Weights of a small segmentation model: encoder layers 10, 97500 training examples.
Rows from block 9 of the encoder, named by matrix and row number. Rows with one number belong to one neuron. Each number is 128 + 32 x the weight over its row's rms, rounded and kept within 0 to 255. All counts start at 0. After the name is the row's rms in percent of the matrix's.
# fc1: MLP up (encoder.blocks.9.mlp.fc1.weight, 1536x384), inputs 288-383
# fc2: MLP down (encoder.blocks.9.mlp.fc2.weight, 384x1536, transposed), outputs 288-383
fc1.607 109 [ 82  98 160 179 180 130 165 163  83 166 146 160  56 138  85 154 126 133 139 100 117  99 161  69  61  99 113 104 139 112 189 156 137 130 119 161 109 154  43 143 120 137  80  91 173 186 152 123 148 149 177 102 175 113 142 104 108 144  98 149 233 129 134 164 134 176  95 128 109 129 120 145 149 117 135  87 168  81 161 101 146 112 149 125 118 114 101 145 115 116 100 107  78 158 136 161]
fc2.607 112 [109 127 161  81 101 154 135 154 112 152 145 155 147 124 149 104  78 103 138  94 156 111  76 125 108 129 177 100 154 155 180  61 134 181  47 154 148  84 136 226 122 122  68 124  94 108 167 187  64 104 136 136 133 171 120 160 149 128  77 207 205 117 122 133 102 140 115 134 157 175 177 116  85 154 129 174 129 149  74 145 141 137 135 164 105  79 140 224 141 110 138 123 152 115 111 151]
fc1.608 098 [ 99 138 149  72 102 131 125 108 152 111 116 134 125 109  91  94 129 123 129 159 102  95 175 190 195 130 124  98 160  83 118 172 222 126  96 131 102 131 154 101 117 111 163 114 113  44 159 143 143 121 164  93 123 103 127 124 119 125 156 139  39 149 128 125 152 185 181 140 130 216 144 103 142  88 156 127 194 155 132 182 109 143 110  58 169 148  94 118 136 118  74 125 124 157 105  86]
fc2.608 098 [ 94  96  97 147 118 159 102 109  94 187 156 116 161 129 156 103 124  68 145 109 148 115 133 125  95 118 102  83 126 176 141 147  50  91 154 201 104 156 133 139 141 153  72 159 155 161  90  97 133 164 119  68  82  98 107 149 155 102 112  53 208 185 166  84  75  49  88  76 174  84 160 179 111 118 123 108 121 171 145 124 197 130 119 128  93 150  97 140 114 138 129 138 149 120 128 169]
fc1.609 119 [143 120 167 171 134 144 117  78 104 192  94 184 121 100 136  42 167 130 181 121  73 112 140 124  80 129 112  88 158 161  98 115 163 135 144 146 109 124 156 181 136 106 145 151 153 121 146 119 132 117 124  88 139 154 158 116 131 111 161 142 143 141 101 115 125 179 162 120 122 144  78 110  93 119 120 134 178  93 142  68 154 156  89 173  60 111 165 139 152 190 133  88  83 183 145 137]
fc2.609 117 [122 108 126 131 113 141 183 120 150  73  53  95  85 140  97 155 115 111  74 111 135 105 142  98 168 185 144 142 148  82 134 153  88 173 122 142 143  96 165 165 129 116  94 174 147 137  99 104 114  88 134 115 132 119 125 100 143 148  91 202 122 102 141 142 139 106 115 173 132  89 145 126 143 118 119 139  85 143 114 165 124  36 136 120 144 144 140 109 144  99 130 156 132  93 106 148]
fc1.610 094 [ 90  92 112 111 138 108  92 166  95 166 156 192 144 112 158 120 164 138  99 175 198 168 175  89 119 158  97  96 147 109 124 121  74 155 188 114 130 154 164 142 118 119 127  87 175 130 117 127 147 142  82 227 135 125 125 222  84 140  73 140 102 107 136 167 128 199 108 161 160 166 141  89 111 141 175 167 117  96 166  66 113  94  99 114 125 126 106  83 121 113 158 115 103 187 161 132]
fc2.610 091 [173  98 126 106 148 113 112 112  79 116 161  88 163 108  66 141 150 137 153 112 105 148 105 134 126 133 129 231 101 131 138  89 118 145 120  89 158 122 104  89 134 154  89 146  97 112 139 116  97 116 155 142 154 129  75  63 159  69 113 170 136 114 128 123 164  76 114 147 110 117 152 133 126 106 151  98 103 121 123 116 107 133 138 177 122 110  90  90 113  87 100 171 145 139 111 104]
fc1.611 093 [151 101 148 168 175 187 149 135 144 138 166 147 112  99 176 163 126 136  97 129 166 159 162 177 114 128  98 161 136 107 135 113 178 128 160 148 125 129 150 115 162  93 103 139 153 102 119  97  74  89 194 142 132 111 168 125 108 133 142  98 127 113  62 150  88 175  88 171 131 138 127 127 130 130 183 126  81 101  45 160 112 103 131 112  76 156 150  87  93 147 138 130 102  75  79 114]
fc2.611 090 [ 49 113 106 103 110 114 165 119 130 122  62 114 182 150 196  98 155 101 148 113 143  85 143 106 121 140  46 151  90 150 169 189 110 147 124 150 116 141 127 134  94 134  80 109 155 127 138 104 167 188  93 113 123 164  38 144 151 117 108 155 207 108 117  87 165 103 111 150 144 148  40 134 156 139 122 152 143 131 151 104  68 177 137 193 166 153 179 117 100 123 147 155 141 100 227 155]
fc1.612 096 [135 108  78 142 144 159  90 138 114 213 109 212  88 196 126 148 165 169 128 131 122 203 152 129 127 110 158 122 178 127 146 125 141 179 128 118 155 113 153 128  97 138 179 120  68 143 145 105 154 142 125 168 129 116 132 100 123 119 142  99 152 168  58  72 110 154 102 142 125  72 163  91 128 125 146 143 132  74 113 134  90 150 102  72 134 159 120  81 105 105 111 148 145 105 158 153]
fc2.612 099 [120 121  87 155 128  92 150 144 142 117 147  92  82  88 141  86 106  88 157 135 130  75 144  55 143  85 153  92  80 170 173 123  90 195 115 125 137 143 163 197 111  86  75 106 139 106  96 110 135 115 150  98 160 100  93 132 122  77 146 125 114 110 125 151  97 109 167 130 124 123 105 156 139 111 117 147 193 128 141 130 152 159  95 140 111  84  98  61 139 178 107  74  57 106 192 121]
fc1.613 124 [113 150 137 120 190 111  46 105 128  86 160 121 169  87 111  84 120 119  75 123  88  97  99 154 170 115  91 180 186 193 124 100 156 127  82 177  83  92 183 131 127  96 129  93 135 155 149 102 162 116 138 115 191 127 162  84 145 108 141 137 151 176 136 128 177 131 140 103 132 106 113 149 125 113 123 159 165 167 137 112 124 118 103 164 154  66 132 155 153 167 117  96 148 127  77 110]
fc2.613 111 [165 140 143 124 142 154  95  96 132 112  97  56 136 163  95 108 151  83 163 107 120  94 130 136 117 157 143  93  74 132 126 162 190 182 139  44 141 133 132 128 111 194 114 133 106 177 146 160 128 132 181  49 107 112 188 117 132 159 144 131 135 130 110 104 134 166 156 194 149 157 114 122 132 130 159 115 212  99 142 159 119 152 110 182 101 173 124 130 122 100 138 159 107 169 148 110]
fc1.614 078 [140 147 145 116 118  91 100 126 106  68 167 188 124 104 123 123 110 106  79  75 131  44 106 119 211 186 123 135 140 135 124 124  79 130  89 111 130 129 121  81 113 147 113 140  68 109  94 164  77 133  96 159  58 140 160 115 193 129  92 135 201 185 123 142 134 111 154  85 154 185 104 151 116 104 154  81 158 179 156 114 112 131 173 102 110 140 137 142 127 171  90  96 133 144 158 113]
fc2.614 074 [ 91 117  95  60 157 102  92 132 131  87 168 120 104 102 151 192 139 129 118 121 162 178 161  65 166 157 150  98 117 136 102 100 114 114 120 125 154  86  95 185 160 150  84 148 145 212  87 102 116 131 104 132  78 163 169 110 145 160 136 120 124 119 161 181 124 119 140  76 156 178 153 129 161 121 174 107 105 107 108 178 132 202 156  74 159 137 132  85  69  58 103 134  84  91 108 102]